Weights of a small self-supervised image encoder.
Model: 6.51M parameters, 32-pixel images, arch convnext_v2, activation swiglu, num experts 16, layers 14.
Rows from block 5, named by matrix and row number. Each number is 500 + 25 x the weight over its row's rms, rounded and kept within 0 to 999. All counts start at 0. Numbers have three digits each. After the name is the row's rms in percent of the matrix's.
# fc2: shared expert down (model.blocks.5.mlp.shared.fc2.weight, 160x80), inputs 40-79
fc2.37 157:467464495520547563540485474477478502482510478518500511519543510494501518564497507471473503498487503498507527513435472531
fc2.38 093:514487509543561510510477498491492522489508497496494473507495485546490515526498489472510530528476489515514480460508446509
fc2.39 079:487449490518518554499502520486468494489436496503498514538522509517514502560476477501477481487530466524514486514532526526
fc2.40 083:527487499513523568516468515472515536503502467503491508499510483483493471466485542536508519538507468506525493446494465486
fc2.41 091:509542488566515499496496589505528542497548489512473503476432497500459496558526495511512514490521501503509482506483511508
fc2.42 079:487496509478511492475542480520488514483538488481562495452423494476535524524528474517515513484495481487498511504505517501
fc2.43 093:465514529501536472551508504482479525500498474500505476516531508528497526517476492453520519521499508528502500478510489542
fc2.44 104:480495502533527486538504523518485509487496496447551503518520489474478496436493513500507480504478520476481486498440481499
fc2.45 102:526472517528525501503557529498555527467478462501522488482449517493503504560541476490478575495523511491502505494487529518
fc2.46 085:520489497484502472466442500476480503503459483495499484467490478477475527500484517497491454493487498506503482479507473476
fc2.47 068:531506463463489435467511496524473481504521505516443505508489494511515487487516518488522465516507507503500494491515558485
fc2.48 112:511483517573505439520490521485490522497529513488483481514498493468503471481501487454478528530506510502516505447503548521
fc2.49 075:524513484509483538453476505515455530504455534502426498508489491554491508535509465509479516501510448506510491493525456514
fc2.50 096:540508501494522502471513562524532492519515525490493505467467507502496510502511499570509530466534494498525504475535521489
fc2.51 095:512522494559502449506471532499516511482530513485539534484539521455501484500505523504487522482488490484519444525520561475
fc2.52 103:520549496489499445486485518535440524510504519476448490486446501492513466544485480505496471485519504493507511498472485525
fc2.53 093:486519499553548475526538531506502563497487494513499515532526516528489485509546504480489544472520513538494477471545523504
fc2.54 113:447475505518515459513515483496544463495468465492497491508529506487517520481496524491510556481494512492491494511430520489
fc2.55 100:517536475554438473496500531479473468487518534521482515519480498527527475509494505475495507486491500537490478521559501525
fc2.56 074:478484486462544547537540512514513478512508508521509486506525514495505505514556539496506522506504523515486473524517530530
fc2.57 098:504516495532479532460502535514423485506490521512456511491454475502513485550495478511506460498515481508478525482510515517
fc2.58 088:486494496532474535494472536497527507484490473542435502520528485495472508506530524483514452488495501497513487502509424530
fc2.59 100:525543482528502489499485496476449545495477502500545533524517517531503473509431457475463472478508464531495484481475484497
fc2.60 085:499465526491479527493507513506441468508516467558495500546488486506495508539524502500510482498499514499523522500503442535
fc2.61 118:464503514500504538528502457480447512500533495455505502484534484481527484542491503496499482482486486467516482465475462516
fc2.62 130:473490496550471514526477516535439484518489492503494499518528493489496506505498527519496460474489503517514480484488444518
fc2.63 118:484501494475509533527488457453528503491488463495512465484474508478510499525491479503504514518512509445497537512459539507
fc2.64 108:485514495498463455480476482460422493534493496513466481534500484520512498505473505492517450505502515488518495486497463523
fc2.65 108:496523505494441494455480494505473493526479469494471503498488499509506481520505463482515492473492492503495501484494460501
fc2.66 095:503530511503497543478502512485503519511516515490538479488446495457514470488533493558508507511543515463483527502464551511
fc2.67 092:488476498507527511542498515469484508513505528502554522512573532516497480525495524508528525513528495519528504508519488532
fc2.68 091:495478507500509482515466536510489473498488482515489497452537500527493484512483545541523482516448512486511513542521522522
fc2.69 105:504551511462492477479546477534561478488517486467500487450471518487513528466478484513525508501479509456478488526515533443
fc2.70 070:508490513511503481545447513466500509508524485496512496521524491489467491480470526488519440519469515464502544531534454547
fc2.71 095:564493486505463509455470513489501575486483482491471501496465505507498489502497479513489506526520491472522515472475486516
fc2.72 116:497467493459475523479493451505467487491455473481488480502510479488509499446493483479505452507462519480490495474451489480
fc2.73 106:506528495524500470542524555482485510509524481510569488491479490477514461487522499482501536488513499507508495497487551490
fc2.74 124:507505520495520519507478515534456500521491516538489512544545525512495505485523510477490518508516520538528473472548430516
fc2.75 121:508504504479476439508461458472427517512479512494491501533545505517517482481444517511501447512494502511491517472513454522
fc2.76 073:487503496415503503520494466487534497469508502449513501514511484507511516487445500480493488483466491478477494526476440482
fc2.77 117:547462512461509485515470453499520504479443504511530513508514502516508500514452490492505441524508475503504497497519434520
fc2.78 086:495514505519506464546552497461523513484546501492520499511504506537490483478479528501508519516496495495482507517534547514
fc2.79 095:516514511447469491487471525540522454494513509501497515485499480480464468474489523490500430514482498456508509516529473465
fc2.80 092:492510516502488470504496505512420526510517506531480510541531504529505494528533517480528468483522533505493531523529491524
fc2.81 069:520501482543531447500500567498505523498468465480520511490496498527503518508513472501491536482503465518518464481460454512
fc2.82 081:475459500528482526480462473475529504507505537502458469503495485512477551506460501501526523501498493514496512502496492519
fc2.83 098:567496520447499467503521498500504479508523476538520494492513545527494511477531514507532521542472509520505516502584509505
fc2.84 102:478502517466497499475476484475558520512481476484491473487479488473501531481522503510506563468483503467496472494486505489
fc2.85 070:461496487543471517504560523535496517515512492542491519502503531534522502456516468514496571466507484544488491494497548486
fc2.86 088:510490487570531501480483548497558513476522494496490505482485483517475477544532487468478527489497503479491465520476553514
fc2.87 109:511524473497525433485421473477524501480515518512473496489496472526459525512448482501461471494481474516486521501504450473
fc2.88 121:491473485532519543501492467470488528452479509496475510540484495493482497504465471447493506510470489493497502457446496490
fc2.89 120:484470494495520447534468465477525513506477509485521497526557516510488539466482543499506493493468493519474479512500492506
fc2.90 120:500511492432440465472484435506444441519482508524498490523509494530519498498491497490502480499511478534499503495563442506
fc2.91 098:494540497541483514530504572509474507499574535485499534496487490484506466510509508483500481510498515474516480512540541500
fc2.92 068:528493520481469483457459484483519533504448483495494477505456494511510476540509501486497510481467505486503497504479492533
fc2.93 097:470540495534534561525527502472527549472529547478498518514538496490489505462508528463483513498492506466475480498510481491
fc2.94 076:482454506464500494485568476464505496484535527513506496445444490503502516492520528500504544478486510477502528515509488513
fc2.95 095:553487482460498463481480466493476448539448460465494473508509498524529519488480496517501441505511506516497491466474491518
fc2.96 115:498509497564496484490498532565501540498470477534546499502464509524472503483513480508490535519535515511498491474478497519
fc2.97 104:527483518487523477501537503525494502508467461527496472510519497511505511541531506480507504513532501537542503506557488532
fc2.98 080:458484480460544496506497460485510486457507512476541505468513482473459520511513501507475509461500467509496522503489440476
fc2.99 104:508537500547530454523549495454526530502497535466501497500477496504527486500492501498499553502515525487478474520504580523